{"encoder_arch": "coatnet", "model": "contrastive image-text model", "dataset": "flat shapes of many kinds, plain or patterned, on busy backdrops", "train_examples": 195000, "image_size": 64, "crop_scale_min": 1, "horizontal_flip": false, "cutout": 0.4, "tokenizer": "word", "vocab_size": 45, "loss": "sigmoid", "embed_dim": 128, "encoder_norm": "layernorm", "encoder_norm_position": "pre", "encoder_activation": "gelu", "encoder_mlp_ratio": 4, "encoder_head_dim": 64, "encoder_fused_qkv": true, "encoder_qk_norm": false, "encoder_parallel_block": true, "encoder_inner_norm": false, "encoder_moe": "expert_choice", "encoder_num_experts": 64, "encoder_moe_every": 2, "encoder_expert_mlp_ratio": 0.5, "encoder_experts_per_token": 1, "encoder_shared_expert": false, "encoder_patch_size": [4, 4], "encoder_conv_stem": false, "encoder_depths": [2, 5, 5], "encoder_widths": [64, 128, 256], "text_encoder_causal": true, "text_encoder_width": 128, "text_encoder_layers": 7, "text_encoder_norm": "layernorm", "text_encoder_norm_position": "pre", "text_encoder_activation": "gelu", "text_encoder_mlp_ratio": 6, "text_encoder_head_dim": 64, "text_encoder_fused_qkv": false, "text_encoder_bias": "all", "text_encoder_qk_norm": true, "text_encoder_layer_scale_init": 1.0, "text_encoder_parallel_block": false, "text_encoder_dropout": 0.05, "text_encoder_inner_norm": false, "text_encoder_positions": "learned", "residual_init": "scaled_by_depth", "optimizer": "soap", "beta2": 0.999, "lr": 0.0013, "beta1": 0.95, "shampoo_beta": 0.999, "eps": 1e-08, "precondition_frequency": 10, "max_precond_dim": 1024, "one_sided": false, "adamw_lr_other_params": 0.0024, "grad_clip": 0.5, "gradient_centralization": true, "ema_decay": 0.99, "steps": 11400, "batch_size": 512, "epochs": 29.9, "lr_schedule": "cosine", "final_lr_fraction": 0.05, "warmup_steps": 1140, "weight_decay": 0.0, "adamw_weight_decay_other_params": 0.05}
Rows from block 2 of the image encoder of a small contrastive image-text model, named by matrix and row number. Rows with one number belong to one channel. Each number is 128 + 24 x the weight over its row's rms, rounded and kept within 0 to 255. All counts start at 0. Numbers have three digits each.
After each channel's rows are labels from the 100 images, of 14848, where the channel reaches its highest value: "top examples" is what is common among them; "lies over" is the class under the peak. Only what is clearly more common there than usual is listed. The data: flat shapes of many kinds, plain or patterned, on busy backdrops. In brackets: how many of the 100.
# convs0: expand pointwise conv (encoder.blocks.2.convs.0.weight, 512x128x1x1), inputs 64-127
# convs2: project pointwise conv (encoder.blocks.2.convs.2.weight, 128x512x1x1, transposed), outputs 64-127

convs0.206:160143105131109152125131135057103166125148138113126104132181152109125134143125141181170147142136129113094111117132105094112121158148100142173114157130143055147177134110141116120139103163118137
convs2.206:125123086137108135129128129124183194138150123132101104148132129143130124121093146117144134157117103133121124141104076125092142167115123092110091091144120109145139149128117123132151130149117127
top examples: ring (43); frame (38)
lies over: ring (27)

convs0.55:131110159121101126154110145113118102128170112120126153181141136164142140110094141134137109150120119158130127078111130123125153163133154107088138095128086147158127126146149135159116103160105098
convs2.55:150133073103141142158118143144131141123089145140089119145142172122107131133141142115122134183145127131141149177141168119144133080130106144154142121141131126134085103139065108085141152101135121
top examples: orange shape (94); its colour: orange (48); gear (36)
lies over: gear (28)

convs0.462:166138152163164104172098113087162110128148135123186168141134146130162131130114120115122208119139159117155116120097150137169079125152112142138112112144141057111121130109097120133126153094096112
convs2.462:153084132185145100132156096132150079105151097125146120135108135131142124096120118149150162113109128121127132131121100150118062106143116131100125134099142134151111157126135083132150189113151122
top examples: count: one (41); circle (32); largest shape: circle (29)
lies over: circle (29)

convs0.213:126107136117127132150157138136125124157127140127137145143092144110106092128130101120132095137121135133099109161083114136125146106138159143124110128129129156133088147169124103089153119153144112
convs2.213:110149180141107093152078106150122133127105126129115096086148099095126151104097156135146174180174128111123123114181138100128150119122135144130125159106135133054136090122121158098105118117113112
top examples: flower (47); black shape (45); frame (31)
lies over: flower (33)

convs0.13:115110108140098118114136126164158108082146135114087125165102127165129131094075122130114141144115113114141112130130101171121158111161132143121152168174152101100116128127161127111147121097124149
convs2.13:084133155136080130125128152127151137113161096107092156187128143133153150110123143104103158095156144162143126170116165143133103122152104109144108149100146119128117110142153134167143098146130085
top examples: ring (67); count: five (41); frame (40)
lies over: ring (34)

convs0.23:115127090137118139132115127143159135149135139122105086158111138128128115124108136117111160149145117131139101109181163108194129154128108149146104125128147193102119145122172104144112142153123128
convs2.23:136175149108141114121108154165117171091146130153180158143132129139125139101133125146133107139125107092154142124085113132099179111114156139159178122138140104135128095075158150095132145089107142
top examples: bar (40)
lies over: bar (26)

convs0.509:122145165101189124139104101141094080105122091133125112133145156150119143124104095139138112125148129151086130122111126140147075130153098160111110082114139128167100131162102100080103150142118114
convs2.509:083106193185094107102128119114144165125146167127100131161087112095123153141115149153131115141161144133135148146104106118110156103116126116144188120139127145117156174135149158160123111129118110
top examples: gear (47); count: five (38); flower (31); largest shape: gear (25)
lies over: gear (32)

convs0.485:130132149092131123150162121125113153169182092132121097153172103109133130159098125130138121126133143158084131164147151109123141097143144141131144109135110108106129120160162104138116151122146120
convs2.485:167110064132170152129129136132121132111098152133158129138104121143180131100159124167118152109167163144136131132136120188128114135089120171143104143161139122129119126126144138110140144151138146
top examples: flower (41)
lies over: flower (34)

convs0.83:159148096091088093155120153174086164104099094131107142093152107071124121181144142140125116133168135124128115121111142084143127086124118104112129156150128087154149065130138136135143111108120121
convs2.83:135111097131128108104139106165113112181222128121148124140161156127139128135105137107125135135139144122121130111132124087127130144110143122132097117096132156102112176093153154129183137112122143
top examples: orange shape (61); its colour: orange (56); largest shape: circle (26)
lies over: circle (25)

convs0.419:143165126104075090139159074127158115081161142105117117162120139100107165098170138146153150118121125112116108194114080124113123133122115131152125111127133121116113117144087094113148109139130089
convs2.419:111076156110145142148086144161146145099121161149104138099133119112147110138100096117099133150149160131162152124143144095128130104118182111138138149169087125106121121140152132131160146141119161
top examples: white shape (54); flower (36); gear (34)
lies over: flower (26)

convs0.287:137094133166106135151147125149132160111141158115149124109133189121130124100156111118086128134158120107131131100112099159111160117173095184109119162158086150099133126097124094147154091110142114
convs2.287:113117147138126098123092215123139148133108092134165114126145098136158129142149144147128123136114127123124115131155137152129130150129110114114140144060127104131137155124116130154105124140078109
top examples: ring (45); frame (32); largest shape: ring (26)
lies over: ring (36)

convs0.139:187102091130117106127114105156142102116106106109102106126129131152114110146117104157123124112161140129097160146127171095104074125157159068127148154130185100130164136137125132140161114171117132
convs2.139:107139178128158138120115119119123135126169132168126124153108138095131128087148139089138166177096083144134132093124123110105135115122127140108141100097075171105110164190109146095121150116145129
top examples: green shape (52); gear (48); teal shape (46); largest shape: gear (31)
lies over: gear (35)

convs0.379:126108161079142132128158135103124135138093122167142119157127147128144137124103162136148114136122101148100118139126115110140138129096185135146163146050130127122118143120111135096127145158087148
convs2.379:150138128164099130143084145117116167129152140144138160099084116135130115118144130104130155127128110125109154126149146129068115099170114150106119106141160111073117145108150063159109124164117108
top examples: frame (45); largest shape: frame (27)
lies over: frame (28)

convs0.254:121126144156105127161119108149140128140155128147179161088138129104113145146129115103117149152144125114113156150132129134148095095141159114087111126086182146137137167115154120127175123152134136
convs2.254:139136110178112141095125149113071123098135152103092151133134070104099137139157135094139132135133150160164148120165162104093141108125119113147166139125106187148137117155123119103165153134123149
top examples: teal shape (57); green shape (49); flower (39); its colour: teal (31)
lies over: flower (30)

convs0.36:144176168156125104167176124150125102137094112117141115101126152137121141128158098142092177111120100122181133145091158110095115153142132116155139132108122106118125114122125143126115140181134111
convs2.36:097145113102136113121115122093098169109112132110099162112138108107137089120061152128161102160134131144116117103142116121170140072118125136116156141087114120099131134149155120147135120117119173
top examples: purple shape (70); blue shape (54); flower (43); its colour: purple (27)
lies over: flower (26)

convs0.202:150091171146098151107142108099146143120093138144121084139097110115159145119146153132121154125094172127075121156138096116128138141121122163119104148088123112160128133133117157139076110108112152
convs2.202:132129075102153158141099139113099106100135119123138119119106124132146124126131067132145126110178122102138130116135110144081076110125146170125098137152101113094138151103181101100188139102104093
top examples: flower (33)
lies over: flower (26)

convs0.432:143144109086139130140149106140076146140149125157152130168141164108172155191122123153129110132141179132117135129111108075117112149106138107112128152131089140125134123136135093131112119133133148
convs2.432:131077145154155118143110172117113138105137152128137113135091133155109156125134174099119115109158119117129142124099120164156140108091156101118104084110144106140148103101142087127111127150119118
top examples: ellipse (37); bar (32)
lies over: ellipse (32); semicircle (26)

convs0.207:109119114141107104128117143095180111091128142128107106161118181146120131106141156170146141124122095121145104106115110164124123167174146149118078172152148105112092111106126119130136150111111092
convs2.207:154117144135148117123132103133098128165131139145123168136116147097102108159082113114109139137163195112147126140110095108162085118099123138140145106126113125103099110083120129132126099106146188
top examples: bar (37)
lies over: bar (27)

convs0.335:111105162135122107139131160104110158132130114124131120101098109114111138141154130075112112119199124135102127137158147095162148092119107100142161160114079150179098156128098126103099136132136125
convs2.335:205156134128154095117117133157099094139150126122124126151120109128137122107160142090108129121109098102134122118125127185122085084145151188127139130150129106092130124150169132119166100125141126
top examples: yellow shape (52); its colour: yellow (49); count: two (48); count: one (42)
lies over: circle (27)

convs0.140:127176151093139167157077115156192149107141155108106116172080128170105098159118104139138126100126113091152137125156167137144106115117203119173141113118160148152123156144123112160120131128126108
convs2.140:151106153087138142093120119119116131138133143120131126156145159098166127118159125145089126136125141120163118130097113148127156104144082150131122140128129112114094104118168103104175170117083111
top examples: bar (34)
lies over: bar (30)

convs0.128:107135158124101152102117126142113113127109119148168127139123149115158120204142156123123161132117111126108146126143126146149108118128123092156167163127110126114116092134131104127157158122188127
convs2.128:122107136162110123140108099139127108146107131109088138164155130134095122132115115130129157128145124106134115141161120154091191118129135138082163109137122125126120156164119145130080112145123149
top examples: circle (41); largest shape: circle (35); its colour: yellow (33); its colour: brown (32)
lies over: circle (31)